Rows from block 2 of the image encoder, named by matrix and row number. Each number is 128 + 32 x the weight over its row's rms, rounded and kept within 0 to 255. All counts start at 0. Numbers have three digits each.
# fc1: token-mixing MLP up (encoder.blocks.2.mixer.f.fc1.weight, 80x256), inputs 0-255
fc1.25:109136176086142128087131135063148112109052106081135117152129103135209192157134135119134061169157113119120203155140177067080114151105092121169147117157150199124130087146136169071150115154109099158111175150119158165131129133183152081103111137070129104105146133095114160137159154136085061146086111109159117190195109119141105156165139106155130071115141087124036090141115126135112128164177114095144100102117200110130111097115182112111160157124061104103082146097073122130132152156145095143080105099122103140114164141121138093059111112159114096076110102127117121171167160118141177134074059122161112164155143153117108117120142106126144123125147112117181110154152184113140130134125140073169152152084132151085125070099155120131159169129171116116161132071111039058134144112138061
fc1.26:131147111132088069136119104151089074083189122119110100136157076136066130081057106076123102116168135127177144116068072103051070120119076128085157145129172118156081117143088028108065125175162127145151152118117073113131121115093101144147142118148127170142210104148133108112127159104116110186117145136151131143150082117174126104133101177172181129143134125162076101147139121121092130152185134190144123122137106065125154143108164179165189095134150094203169118074112153160181128068148107092137112117142148170168148077174114122141102134079138119057107176157100136109147113122175126145098175141116125114089123084140158072115145153139130108166185166090109187168102111060106148128102080153140093123113140087103109119096094129122144130141192164090136089099124147100123123093110139
fc1.27:129010174190111114109076141165082078122128200159116093165152145139092052059058112095117132085080149145147103128142127116082094097099145127135147161125112148087193170103088130084117057156117157163104153145165159114138160108094139121129143122119153163181185153107141140097098174136115163123126117145179154128156160111079141109146121144124061090108120146117137089135098126114131210162196118057099089105132151088162097061179133188135163113120108119167129151124103057131128094161103102015131106114126129162078104119149149148123151101126125127137115179106136088114150135089165102130087090100113100154114073170142119098104142108133145125119160112129119160136120137128111118085135142097083123124108170165117101150125146155081133127138139157185175196180126179107149135110136063
fc1.28:140110129134141090110119114157210095103109112084072162118138101116151115092166083141133138116111095196114127092145099140120132129121159142116086201131105128116133116152147174179134100124116127149116150089125139092132135153181157147146112134077129089151112098151122055138170160107153104047125102124111126124095170119126154147198112121147155132167121099082062183066126199119164169175095119155096137128152099094108116089153150135092105163141115076152165156164193070160171117135163093088090141115156128158041080152133066128168124176130123192151117159096145151082151117079095187122068119165183126135091148062109067139191152092132166092155085153095168136128144128126113100174142131127143126098095105110093144093123136184110087086087084056113112123116183103131130096109188087
fc1.29:125116100162124151143153108098122085098171196168138153073144130073026116153042122125150084082145159114127133165105077099095091120088086165137164186097171095111173078093132176128117118092157141109114085134108112105121143108108218062154165143129182128123110092130154086131111156086149173138149142143109124104106094151123145157130187097111161151193140131133120130150089087132120143110126153084163138150113112125068131114148074108098105069158138134120116086093134089164093127060143169110202067123133119162122109131097160112135154126104093149156135095105104075174114142122107155160189112178118122138130151092184100157102139124065137087146132135069108085132081107107117138084101172052170073076119119116114106083133090152164116093030134166115095108106133092091117115121136145
fc1.30:154108120073146142108056151144124171109130100128104151163121081082104085122057108139146147142123141124094077130116108140136130145128162083126168148127157087114136156082132110140199141115180122088151129133154168172103106153199115114124093196174123131111082098122159139213129118097169143118190163182123071137111173070084138211104121179169131070124125106137040138107128135136144109108130196102146150107063172142115131110133139134111128152109144124129136140139064167111191159192169146083094104157112103121119178095117124155153097110068109113159124141160156131098111103147165110102091157136091165171097146081134135089090074108086080070074085132101124164095133198143073147081114078092179104135097107123124144139166157104129134101088078178135119167163152087085102105120137154
fc1.31:048120106099107124150088202100086166112157134132146072142078117071149148116116125127144142089129119094134168146151133118091076127096111132105179166147131158087164114162091125130138128095087110058176181087167077170139188116053082184067151083088133150137064145123140086152111138132167151088180152096111122064164115138127087133125152100167132141126106121124120155130123116062106116107123205109107093138126187180086207118118119100129070137109097153112076143152183120191124108191159089138086083135105061160094048110143159113082141104122136176164118072121156138132118108145079144127128187153145089172115142154082143110178110150131127141148169102129130152094184130101100145113116111128148124115156146118122177121050129165132103116138106083189105139087102126161144097091148115
fc1.32:070097157125130083058130137096104151156111216104103110086140135119122129133136174208132141166150112053087071130112219148132179130108103155156128085152092129071142170086152123127065139063164095097067098121130188115130171131139156073144095116095089103059124137206139199136158068115091079106135107056148128140102120112154125113116134161158157086090117079145140116102122177147122111174119156097065137150117077082103142180179131151107127117119081121103136115096094115201108132160122110105124129106152155136149162118124164174103129104146101142133181137172118121146131106098136140129154124160164101140149135093142130126087129123112100158171077098131178085090119131154104089129075153166139149173136134141074125106143096120097170132199151101133056110105144082103102093082075109
fc1.33:163205097168132092164139186198085127154159054129190140136148165171120152150092118115126168152140214122115085128134135111172125141155152082160073176077103102121136133093135101156136124148035149133118060097115150084110121131126091118140101086153085127105126093124101107134131132140071106079116114094102089129093159096122125112104176107122148129106129126139140181099146139120103080101103080040115073088111117133117064097056092066082136151101116057129120141161085110132183154133107130051065120085126120112134128111112156117118081075117124078083106110089068102133122107095126125135182109110029118115112080148115132117123175173092066091123130066110127137138104077142083116108101152095126116154140136135127099125090156142132090118118117091124160145159192132119093141135109086
fc1.34:181195053110107121172107104088078127142114124116155089077162089144037136126125068120138144154148163073086130151171080106125115130172105126111124133151124100126100089152131133116137111097095117070094142131095137130100123104114083120131141092160125114172217131120125146138109163096134112171126126159146114152067080137132160108095078147119116138079120134129078125135193133142123094108155137145160179101112200126083128098085100100179135109074179092148110120040086162170078100124119123127093102117175123190135104127154143133133151161090144147133081137111158114156200107099186197119124139082117143096148181167137087099132134149110133096165107140068110114155145147131091140139171047166122107138146133058137158168129156171082193099202152052123092110088122143141160137130173089
fc1.35:154146085072132087062021173163148083190087069120023156093165108121056094082115084080110123167119103129134059131103074058107111107166128123124109171111101098091098108071117089114131132167109150160151153142117123057119124134097104114128144138157160156129100122145125107139157158164127157188125075107165167116128080091137126143184124165115101167098138135148217144191136117132116139140149106162147128095154104116174080116151144112108172075145126141172105147146090152156133122103132129167156153120128165145130121121090089152112187163210166144066083106156153172104128122128073174135129125161093091116159137123067097174131127147125106103092132101115170102124109154134112111113123075040107139156145162111134080145167161098091099096077129131107175108106124118153142123126121150
fc1.36:190100137058105148160156104114230180101049134124111073184143082053134152163127176167134147130178131136108098088084120085171160125114150120100136132079075084163135113162161156158091105125081104081144127104151093104183114150167139153134131128151147041117126077107121123113148104126108158128123126118136108097111076117074110180082146078106150147130147104128149114201107156136174129064102098152094141057052179121077113165090096140117133070194135123137152138118111141141092111145156112146154113130148118108146132140165133169141113145141139152130147151166121101079116145143173135084109123097110130157080132072089124118124099099136182099130137105159106129114079142093167121115164084163128114092079111079113136099134109097161125101137138106124139089090085072108075006152134161
fc1.37:208135188129093168129101125164134159158119104092138091135114114126116125175119134059117147104130164092110115138124163116146089104132124171086116221109134141144072125186104130072103110167082123086115109140130123099141150116170091081083093111072086125074137115115122134105167116127096094154082108082108121089139164087115172099099135129110056133160111113156121128098124127173096132119149107125113118178127108139112122071093088112135111143142134109085141075125134149174086073101161140148124118141140130117050052071091071086119142125189105115166138120096164145119060125114089063095175101132167100133104167083181099061141091104107057151126130144093120153123110098178143121139119168072088107075029157076110124092084109130110112182109087093085121070111108085102119111103088134
fc1.38:169120149163125102121167144145133114099104173131166078103085085158157080108100149183118126088122091042073059101098069134120193148174135112114157084076155112122092118101122064119134178095126094122090105113061071090143122102076166137155116162205089126117101087116099107113117146170090095141116111024094171114110092106074099115127090114084198076073102105122169149132213139109142136089089160131047069145091124183139203150141162123139110181077089089123095085114103153101142083123177130089121127118133108092092079081151131124138155127114115122093111088122119121090135095119110110159174084131130141094150146124082136090129163135125141106131134113067136132111134107124157129097127152130112087155127085133078080125147149083150127158162120093128096116111124090117145133129084092
fc1.39:105201088069063130162130060163112111149099120141155113182148169154118149155160077172132097068112083160109167142129142156186087155122053112068097192121153110144096198100066099128127113114059075089110148086170105146132111133113119048100109081062159110104187205151107119142087161108036097130102143124162112166141114128162119096112101110141158185108158157134121117128132131134155091112087170143136135123163126084125122131151163153093087099097142104168154191093100136088160103163100128086163125109163116125161130113126140155104129097062132139172122148113124139122167127167164152095119123137118149176135118129132107118138096121119127076148126113118145121122108137149182155170106053123127065171091102117118121150125095117137123217148127071125110049148158169099099098151085171
fc1.40:106067114164110092127084078115126220145131115055161149133125159119155149090121132131154143193145168122128097203173126174106153099148072152129143147195130114097152072100137145158167142095103149121152149147139063112158150199091148133073153150078094130124129134129180094112130160106086146156108108083126132106129110155118117146176142133144118116074090142155104136129116105143180097134113175088131123161201121105142130145142159088089085069161136127176114118198086171132196108138128103040112108161148132099096165091120057121069130129061105098106088102127107164094148142116076090090040079107127124121097154129122137124092128117163177085175138154127061075113183167081152125112086130113095101156138129137132131157148150114117169136077141125120084150128111116168181173129108072
fc1.41:135110141157064134179149146069100108139096168139136156207175167120109121135167170165095111158143155145166178120121140171142133120149175120152146126076174099134143097086134100107078161140096118108146109144118132141137131133088150166164163131154115139139148156144104079205143116210098168078145103116129179118110135132113110091120113102145047064152172137129136112129076166161120135133066113132147094145169122066155098191095113106113105000073097129184123121143113161119126141159099099115066113054119152092114126126115113112172080073063131048103183083122139146143093129154152127119167078115099119108112123139121139140113112136095111131114100138167133100112134087135124165134017126124100196102172147199108152105121146095099109063105129136125153131148116149122152113127115175
fc1.42:118105050214144174117093098188122101123197115072111141137126147116127094110154126056113092181130141173144141114142182142141069069100070119143169093028162121139131141144145133091093120108118054178134118169211091126122115130100111117147139136155144088109124095139139124064114145067145074106131172133106161119162135124100110093141116142131149123087170119108191073183117150154143145190109138078119093113180098140094102202115123140129140159116167113115136074109200154147179119124137124117155170121072115156116091191131109161114113119097128110108161100166101105158169144117116147181112096143137085123175089126103049104142091137113081127171144129109104089133127122085125125143125071107179097103125118085138072148135151139201152165135060181152129136118077139136144140118129080
fc1.43:151060114048159107127104088155125175109157098094144121058039166108128094058078143155078155132103148092143102079132095092076091099131071109152135148108155136085135160186132087075136054104127152154206095139104141105114161065086142170092150187137110106158127091119072157131156153126072113137040174088139160112135164152136158110108147150145081113110153131149130118119161141092127096103139132191098071115077162103148194137133147101127163149133106150155156131157156125122181159128125139078197180108152080118145127152136139129061148068129127151081107128125107143106135099145132153088162151160116144174135140160137159135205102161168107125139074180123167099165089137111108120152122151125150137137111180105108105115150167099091117084156110120111207133098076151125125118114129173
fc1.44:118133098095167113130152168173126176163098111121127099108114097109112136171094114116081091083081126082156058148091142145106146119132043097088110128077116063140156114111175116078119114097118089088119103088080160165113119078107112109087116100124112113129165114110171082132090064075113059065089129123099151139073073081089100142144084086083117103084117138114208126095117101106124111026060190198117144122133102082169179163069119106120093146122153166112135120174146102144083120083127140207134144171134114162115147137099074126119122105169147121118197126140123137131160163087146135119132125088076143068111122142144081140093162103106154119123124129139167128123110112113078075101115174142162158148094152156148099127159109127159166042140172137127121154108088109144161140125160160
fc1.45:059178101080098088094135057123152173126131141198127138105124101111137106176100108123084146148129150125097135137082098127127165164082138191182140171135145186165087141127068062132093093117128128151144163149121133153140103091126144090085136124046119126130170103138126103121119153178146075085134158083142120167092115081069115168126110159112163190158159108129151122154084131102125137126116069162143213134121127133130114120140109097097127228165147125084131080144104059101130120089141085084163167110102140085186135127167056132084123123120133140187080097113138123115129169081136089088158132126099109110100143105128146117144087115139061153135119071115125147109170087177078137115161052099137120143118104158117124164150153187123136196115115114111153130119156198196158133133094067
fc1.46:152088171170128096189160103110165080086145053144139122167138130106145126088121127101125064127132133139108094094149123146197089125089138122072107135160100108073090123113166101124121152074178147150121112074137128146132152118124083126090091148195117129052094163135156124087062015169144118070145113115138103104145104138092040109173141107175136113109120127127157177087128131062133149147120078162155152102158090182058145133100152157143142144127138137154122107106127094129127136126134114145143140177151071116152133127135155152133160103153121139133107106108134136151116141151142118093104131133079107132130062154108120151103135111175155091055122085056114033097069127131131153121129120091113115103120103140039106120116134142176113150083061087110070053102080127097158121082146180
fc1.47:075106092159176085133103165105097184098147116068105082173139089113118139120086135165148159110099143074083148099127137159150107139123159119148127083132097050136142100133155100137059142109095131080099135080085105122147132146132159131133147069046117089122160119092145098090130104097112128081080116112126079142096096107121143137110135114162129163051095167136082148044054188061133164104103111147151121147132191080149138102081151137195146192164106108110126134148151167151142106135079101152164165165114171122089150154108127150197145158088100158076150139103129061142164200093125130161072077128180154110090157081159106097129122126122097167150141134162124098124139159151133147158115093130128186141091098111122100136136152125119192165134114203126137182154099099175174157146143153
fc1.48:160142191118134148154095136160095080132140131122102150133176106136125123061172127122163142160141131112108170150132122119093075057141129151109084117111152160117146110132168141139105162100127119116153127081108140105102131152150175107197104104121174106168111109125140114172141112111123124158203147142161172169124104158142135139090148101148065068155136143140105134107138095130116119182136111119086126152082116093193176103111163137176126039109084087159122152094123136037114155093123091133143103110098111116145127103077176161152208137098128084099074091109163103169154117140129091166038079074125086091097153096145109166113118078125069111165105133143117112134125145141058122091084160132149140131115141149168179180139192079206102080100075098092113079178148133168116124060121187
fc1.49:173208212142194111116156146052112093094184070043174159163151161165120098191159127126089062111135127155165148150138121118099105128128062085145128110173156138104126112183106096136115098080162112075154144104132128082129122108128082145131099085101139114106160066106127163173137098128135091111126164135067108125096107162111119103103114071108150106183152153063172151141140099144186104159115056124145113163108137163103069149116132186125130127105091153173106131121120161105168093163099138045157132051099152168109134105096136062137096159118142107120144106131148135143086146191133142072109157157099106152088098108079118140166135146143073134136097147125177143165160098128137119131128075152067130084099116129146100113141153071157177085076124122121100131088132139139154150123171083
fc1.50:131091098106116162122130178151136084111124143121113148118154155129247149134119163144129090130129151164127148123159159114166135151154135133150154095117135102126172117121113120186129098145117164092110082133104157130088074109151188059134128156157087176118143121113079099110145070141119106182066084047082118112089120183154130139154144154145088118136103132081224080131114087090131140155153148105132137116124124124118125109138131141168120066066062110116126162108115176139079089063156155070096085041142123104160092135137142096145137146085078097169068177128071101174092155161092184131132110127175194195102095094150115153138080131147160119125152166125096127118168081067118164108129097129154134141133097138103069121112088142129092161156147105148167145160095207094134097094128107
fc1.51:109187088175107126172132172092120141108086198138078085140115146076116162127132085111117128150141152123155095115117112156153161106162144115150108114120134118160065096141156088079034193139090075057160155155111074153101131064133149086140128196139143156083136130115124154162165169131114123149127118087083076119084121160137145123147105105172111152163133090149168161097091110131121123126120119111069148208168119142111126153131126088156098137098109173170066135151121145154144121105161141159144141160153157102106121060190110105079114130035088115165138116135149136155169105083077149168035108115103165132186053138068123125164157171097148152105204084136107099172144137083138136134148128111137084131131170195127124122139129145098059144138078146094119115117082137099171125103120131
fc1.52:145111079146058192156092097118114096071183064139075076066104108125138136175174132149117170078100060103089089153119143104190118128106122127110111113087096138068100128126111169148193121111128178128077124137080122167115168128092128143178130099224158121158109100152142060150126148130090110120158108073088142144169103154133144124184089156160116106126135139085110121165136138123129130099130114150128106148133136099103173147133191133177155113118153123124113091097158096096183166062091125128183162163099131161113169183151096127120102083176140126135090127168148169128073147072176141119044081125145103114145141186086190135107051080100079123139082125138129079114130135140157103141143088086123099137131161169158109139114090122163130154176116173205148128148129119160111111128160106
fc1.53:138131106191147148118092156130112056168115160146134170091123094154142144154146089160105112165106060103121106154126145132156128148129106178093124098102156097127076178094090063228156150094122086069113151191140097139113130142136170154114085084109126123120122146117151084112097156129122141112099167141136118144078127089151127130098141107156116097135126156133109163116118174119069132106130135151082166175155120118116086117127125115122185135129119136127149130099083118145170151122149221130214121169117185091130082063145082153161138196152186177202145135089115118184085118120136183130143195168138149107104122125139104159095186139118143126156099081140064097094112134141128113160153087120089120132102070145092096102140108102180126041106096124079131059101079051093120119080108115
fc1.54:083169122118027077148154170126144185121069192085082123128099096088067129122128168122147108139123046125132067125128117108137116100094145147101084082198117118138128134102099116136110106112088139099178101133149143163132120135192144140101173119081134098136096206114113174093156140137087075117189140124149126109105203150181165123097145112122165117111147154166143143142135171122103163130130189163142108099148125072224157111131115045163095127142118079132113143130142112116167106100113069086161103146126178135122132058126169089170118140080110071158075161162122137102193125163146161119147075100100086092114123150150073177116141109151149110101109114132108091135131156122129114138135083128051091109100139125108117121123110141108094051142137122111127131078105178076157191142101150
fc1.55:136122116106148120074112124148184122100114109110171107149108105153167134133127145194190159158128154139145116104084153092147166117118180109151145165132165131145133110024127119175184165102116144061148093155141163134168084084128119127153133067083115139137171131096136084136120172160092183116101097118071104155124118136120100131113144147072111154134137141089118144103080105168089120127098072087080078197114164138132100186141143080113097167101118159095155175099090118162114126142134124079111141083083110160151144112118057124058109104180094129105176124119163122139049109114157155118113093144061119147122125129140154119156149117100156058120107147142113121102093166190109113064176080084100123093135135099214147164126143168138109070076143141163115119219143186199137147118116120
fc1.56:143100042115110174086117112194171153118133123131101093173165151150086092116091173138142126132110133135149124157153158089167102189089153119094138109105154120123137099103140102126046094156134153155104086096129101145146086100105155124106143147063117105126170095164125116079159123157116100118165074119156177091168158142213123114124157151141055096142160108156182194130133103115158116079166144084061085134136116066104087157161166155177145114110074093130079080128093147121109132114132113084156103159100156118096124154144123106081148134135197126145082100209122126123136136109130083060109042135126108153119124162135106047110155128111172080171152131167120126173147121071162100093110170159073103149155165051167146111115063112116168074124157127138140147122141133138162132091162112
fc1.57:099136148163137216147186052141014169032140069166075152193090141166142135104060098112128145105124107137144073115180123127109136107115082075090125094109125167148140105139106112091173060163096123143108165148165147146151113140152125095089066147109156135155119136120134119083132137085171185161099102178157132111144154112141115100122159147076055144186168119081135067138092123142147101122156049155106091097127155124101122174145109136148119158084111111107107149096085137138159162144123152157150113104133115090065144091164138120180146195173107113134157071082140128103136117105177129151079115108129108084042117147125112173126191114153105108106122129147133131146099141149148075150153147097080151198110121158150126185132115158160127124125113173124095137148132091117101103124120136
fc1.58:147143094162069177116124134148200089120126067091109121124152138163147086131134122131123141119161130142196092176082116094129136104125110098140163117143143186121149101148115119141128149154133141140108192150114111120121117130124154127100111171155079108155141079136161108119137128117150168160102168198160104118147095182131154138112181113136064104125146094121126132163067104181009092128145101073073109096084098138084146130075137179136141052136088126131110107121096206146129114114129093121084053143109123105111142154066136184162100148104117117168122102122128145085196070116160059107114075086055117177148114159136132164151094139086157102164167162164146156131097120138070122135164062100121131104184160156083117125132068081118117154095091117176114126139193144122146134188176121
fc1.59:123129073075114130092128110161080131123114103177156073142136192132053126155083142134114119172106101111122122158165161109131108128100147127078047040132141132167135085182148080112107105068129105186086141110109141157173129153139117165151097129093069134138116113131169122084093165179101128136094084097133102163137103106139128146128128181180106106124131157170137140164161104143136135136145114068091131065185114117070140110138148141154185103153127149115110110118134182102111172182153119188146108117110203165146137102137119150149149135106127133135129137168156119111087134159090075128097181108149134125086166142104046078114060136159116144156150255154157111094112110082163101080114163118150129219134111145172117114125075103113099144138149116144136103112141105158085092056069122
fc1.60:107146115117179143073095133109104097106108107114166099138188139090136064081097087110160082133102102095095111165126116101135135120103114119143129131119115066159151121128164128150138084158126157140170134124115151148130089148115112148128125112199204189132089062145144109186141184155101152172135160169095118048123112148186105155091106091126097139124060096117160128119106165081135161116161175118117096119125160136109115098109133101152091078147097133161110143113170095140133104129106113114088168128196152048122123103170166131178176077131089074152152122080121162118085136131113122097099150129134164122180164050192111097155113102070135132195098154103215138099121135142111106134113082115076132143193090146109136100161146138071110149095181056161146189102126158148066134057124112
fc1.61:179148066103148078135110081097109103137126128141057137108086120087129131111136082211155064177123136085141075167100143139117135114115147200136117144103132126083127131191163176133140150148176153126145120131114138136158072084165131078143151083176156112102111075133127080072156154100106133128094081127088146145059185109071151156165144124200080163132145145134161112115121103152118172151123149105063112111081122109137139172173110134138112088128119136171123091110175080151139101133138164130153073146128118120093163077130175177116118123084064122197059128113136155105117101128147130157109116132157125154125106140218075133063059160148168082122140114117175177122107135135063086150122124104134104163174084131151171111076116186164172103080153083074168155144132132105119121133120135
fc1.62:077105096127105106144081125109133133136152088109155139113128121163150089118126128139131185098154185057145121099096111083095160141139147121108154116115132084119133134083144150154157176118142146097183148087092145106166161149086158114125170105158186107195208174159111166075085153160119158084102164131138139142134143123176152175181093101105155137103138111102097137071178070147130148133120191193176166141117181133146107145158085127116125152127155150108177123167105052072117141075115081126121098109101127128090197084135105059078087084098167138142096135036077148144120087094115112116115129099164161148117095093133084095103099060092089081081111115122058083084105142144133111109077119133090134113117171155156202116128122126114097101145122143141171153158095090135149189135077115
fc1.63:087096185133065138170175148161041130121116088101118121151143155169162166156134092124135102127107104159173132176107154161168198138171149154126096135104091143101179132106133128143159145141149176172120106093116121145079147116073075098152164168195129138116126178142086110109111182116106099133100098172098097149108149144129156157116068219163145143104134165126115089180153124083137133092122119123111113094075143105167019168098105137123136078120120121145093159107125130074112172110114103088147142107120145114141144097166126145129112108145111126179076129071140113099147136157160141090144176168065084087118160087142134050135115129147213131158131096092138113124120116116095136153174053110121098129145133098065066135088106083115092073141115129140098065121113039106093080135137139
fc1.64:146190071110169112136127043099145160094138098136146124150090110178223132113098146118109119133115086133130139175144126172079161152158075087160110138086120060129082161125093123158181117165135122122153136130078128101172106163163158156128111218171166064130097139120111128114137138087074104167130106104058124107097078160125057150188136071100082102127125121132167153089125113110097170097151187105143133126090169136127191148113138167115166077093111099120182170121167103084150104131137074110121130121152159118139156108142117141111123120139134141068149093136143090184060099147157130111089164134140068170168111101146109146119114121093131169213141142202123142111159116118122154143110125063092133104166116115045110122107085161184117082077127130138162132113175120143101106088112090
fc1.65:081096119124123146043197115122151128060147125095063085073142172122153136122193085091109055045101176117163151143105147116151180090082116105145146114080144116154134114169092118146097139132091055095107083142156179115160141149064158104093074072151105092116113105150100114125166133099056086120080130087091094106124151116158098105177119135100132078152102132119107009077126091092115118151105124123138159116134064170177133119078130122160135167135152068143159118134139141115158129147168152125119107126124177082119078103143109146102123109146143115123135120121135113107113138168157176206160079129174093140103173132136117135115177148136074166126143157112120108086102142151192132151153073142111089114177138115105121124153088161147156135151149150188120099150149134173141175161179166
fc1.66:091116107155140161127122146133055136079159137125080134165139108140158182150170108078140115153147116136181179131097180141147171144114157089108130075051150111156133101105098148128095116165117120104101126118137091081126101142094100155081137163121132111188159107169074129082163089132127105130164145171104133091161135146089107145137126129166108067131143090121086153131126109131143121156087128132145094101131128183147138085142118131156177072150127146124170103100113133090111130149167154144144122156103090145154077190120110139099175178084159068149068162141133181142124084067153164128167210121152141101141181107084091068171105073142060123128191139135134127093096121053106089120081065140131147149167077119152055102112059108105121096162087089139142099172080079107140081045097119
fc1.67:049090054118115164044147139104076155156103069131090109081139085122140131166097116156062153114127128145111140127138156185111113151113103082081118094136140105096111153097183137128180186054138126146110073123115123127093115182183154109077126164177072099070085119093115164108109135085175113160056123104082079135075069097165122108097106118104111108115111065115104088207130192098108142147176124087159134107150134124150223135143086096173156127143129142158150163098150167151137153121150114124077133114094106173164108126072119137085136163092122117126113145137121169129118146196154111166154114111099159100142115089113149155117142085150091144128182103063119169168131126105156100163134168103148139155195114171138185099133108106109117106128158091174120131190144134114141167117144119
fc1.68:150043144136168135129155111143173100121052136202093153145160140178139147147186117102091123097112119167180168163128101112085143115126072121159115109097080136133220204146150137121131099148124149127109163087103133151132126119143144114140118182163089124122142168114080147124106129135105090100131100198153132088087102153105111099145078097098114058053118104130177169119163148086164087115096091128124176184082076065105160094129091152070128188123098088143114138087137113135139147143104086128124101097090068094090167098119116073083115086161103132131108070111133057105180124126142119125147063167116106097138109111129112118102125090097100126133091132101099094118108122131096104113087147122120139152113114099102105090100069102109074133118086141127115124069070090067087119110040079
fc1.69:074218151118093093103102114086107106171075175087147186139169096153122108129102131178101104099126176151156169175132192114116130125114151169078138153101103127139153128228155129106128103131138156126091147147129144102099122139121116112090138126089154132157126120154110177126139136067113106111169158123139128146146120140083161115144165087124154116083114147133091122131127134078091088128072039040131115139149094137078112065089135134098078143065121084157158171209085163103085117106127131135140111142163104131119140114097128109151117050095061100099152136154159163107155157166111105079122130133119119104138175194165096116168091091088089089143121174087139181173122153186158120113078067093162115116180102113101088114117095111112141084135140109144149117206207135106155146145134151
fc1.70:079155115161102105191069115098119060162121189119147194144103116163156057098187117138146077153118098127156153134168109111078112160107119112116069213114195090113138130103126158111153142126139124071146139096112093128103114132102080174151138133143154141077151182111132140147137133150127099163154135103157100087118154131104099094092118120118198157172132131161100170077125146159116117155141074096098120162147144128087122116125132134115158037161097107134093103171140118103153140100168181147209094140088102133109150161091121124140154145110152158104128136123020073119099161182138122149180102140131166153128085071092151127160141096139117141153144140136101118095110091061135092086105081121081207185139159141083148098097106077071081070116093147135082123135124161144074121087135153
fc1.71:077084167114113089211057174176151075139178127100083030087089106135143135123161111147164122184157094103107069091140109082102089068111123109072115124061086109117104140151122110179167137182153147169111104084115098153095142106143124117129115110131101094162124128113110106095161159129138107103136143145095118116089152117196126119110106102136063087134132126107112099118072082137151100146136074164120108139203138136049091112120166153128086113132143116184116091149166099139147143121093114139144145140157099183136098168153146059118121070068134096149091115150106155137177113170150143140114162159166189171176129131121098109151165157100092153201150125127130133105059130141104152119063074177192119128109068144144094133160143146070097153139145125102122128127102154155166133113092067
fc1.72:112102127097085112126120150181138144198025093094116096135114114108095092155121094156153093141084087108062159182135124100210139109125158142153119161047080161095128172156143127110135092152091129087115163127050137072130088119108147109140157111118131125130168129178167140117172109138154149125161165088116126120132106128098171180150105114118101154124179039091105117158093140137158098155161118115133061050109170119147150139158149095136112158158142094082133123122100071168120078168156111207160140120191137135114157151219170130132087149120144082115117168136124117093156108178107116138119130082095100122084134151123078130122085154117106108150156149151095097045083150158138168058168160133134110125115124113134104168073143137093136067117165078110135111128129070177116155118142159
fc1.73:080151050079099083115130087091150150158160121147095079101099102137130136110139112165115082131133090135139164153112134104145169099142143147150176050135171117135136142101125140149148152179151076156093130142111119142158168115129131148120154151144122099157128135153151149136079141135151097133123154145142134121156145147161138148192119135120193136164093097154108067081124111077098161130160170121126079142112068132150122148154097158117161122050090117122118101114096172114126129189188153122062097106103114096142086133122165157109098145075113086128121088110116126109222180212117160118118097060126044080120154172111199121118089153133088112127115091068126114106107114117171111105114091043119109090128082134127140149128120070133133111021070099071108109112186164142200163122121160
fc1.74:185156130164186124203166152090140173163097038113106177133184128138131144152146096135122176122190069151176091181149165136112108147100174137118072090114142089112073140096121128137155164130088112053177127102079146140048167155086137139195138113095065089095136154148106096056113127182104135112081158093112153085122117109103156131133128171129078129130101100171173102098097110122130153116155104085193149115112118089121075115123106119077136089133111104150125096090133138103128146131153106115141110111157158163144076131131105089169118097165144145147130168164170130111114075154145157094203154125089085141134147136113101054133140152126158135142137162113095149150080177158105140118124090147186141147177162102104159133105071100074038129134175175143117107112102078109153126098110088
fc1.75:143100140144075199115129081177142087099107102053180138101116180131089123148126176138091107134144077134115119158173117137167147121126121154107109142114140102166101116101128131131136151176150092087083117128174158104134136101154107122130105100153126152170120098126131165132095125108210107095115152122055137094160088123113121128191089103115045104159148138154115144215088162095099077084116151111076165087127125179139151106106128123083064128121099049087144112053091115131135121122121038040079134115090156156131094178053085120133094086183130106163121127147124135135172162143147078121162123153121123155114145139156137150085139132113123153132185129078185154108157140131130121139133061175097122117141135183159160179113128107133094124052094099153168154207148156175125134119099146
fc1.76:092203171148085090145107057132090125071132093149120112129104132135082121098072069101116035111078108151162135103167157111103091082090074051112032182134195127157128158090095070137142106121132075093141188158130167140097083091120126133150143075079155139115137167152087162118146159122125118094056165156126148109103132091183078135126107123226115120150173103133121127138035113060128148143197110137119183141146121144127131119084116193094094136170081131106150178140122118152112105140159139150125140158155119148142155094085120113135163191111110159098093124092109167147116089111140132137094138133087139126086109118127135076108086139156138121120119108176129101097142142177132146091121093115121133164115114148142147097167168120106155174179164149146110181136128162105167140107175105
fc1.77:095185140148131110135119177168088098231186120157116106158091126116142106134110162124154127153060108155120127163109159153134112109149137136100157105115116080092108145110145109167135105124158146168148126120103114135112138041093125147124101077126193143133119096107117139080126151091123174132189105121117067122131081095194136144106124097149146122180097083081129146081126135123090081098125159044152135088107079141115144116134127107092129121098135144106126094091117147091094182102070113104076112095160097164131108089104070091074095070157168108136103085130101075095116088029129139078176158058110170129113117133078078090095052142128137158114097140159103110128090088106133098111107091113131080168093102095121118138134116088095104123078102096112088147087108113102121038106094069
fc1.78:119174128150161209114090101157052125116137162121153073099177101090128099088130146133139114101064121116109136088166099095115185087137129106105025185063116112115144167147165140135082061121085042055093126106110134082092145117176091137073087097193086122107071077121095133142138124141108086116142026073124115103113136156120113112113091116109092100123141122115107124125136051106085102111119067104095079100098089118140166062124071102074090191105075111066076131160125155150131115135137066116131162109131147114160121128115085093103128107134119156128117133140118089102124124113127150092105131131116103085111098136081100111151094111078172100136105122123117145113105114092122148147142204158093113126184090109098113112114139107127120173094129200122118128139098150170092142132130144
fc1.79:086167074137133123145157089165124159126109176142086168110075155086135095076077117084072110105058166179129079087126105119047106123114090107159095161132101141142135102066131096152089108128083128147121170127095130109097105130077117108127120119186102118113097127126123069093109112067097135112130158117108100102069047103129075137105067155153138114124134155117172170063178112138105165175153108072088106139134114108132064077109150171157100140095120121121112157097119137095176119191109142119148065086083069100164209105168119183145124165173140129092127110121120078109095125175159130155108112110090114173139095089128102078124131144137120155093117142135076121143125095095155102167159189123128141144160079100117125161102117128076145112084136121112095060063045106082143136139140135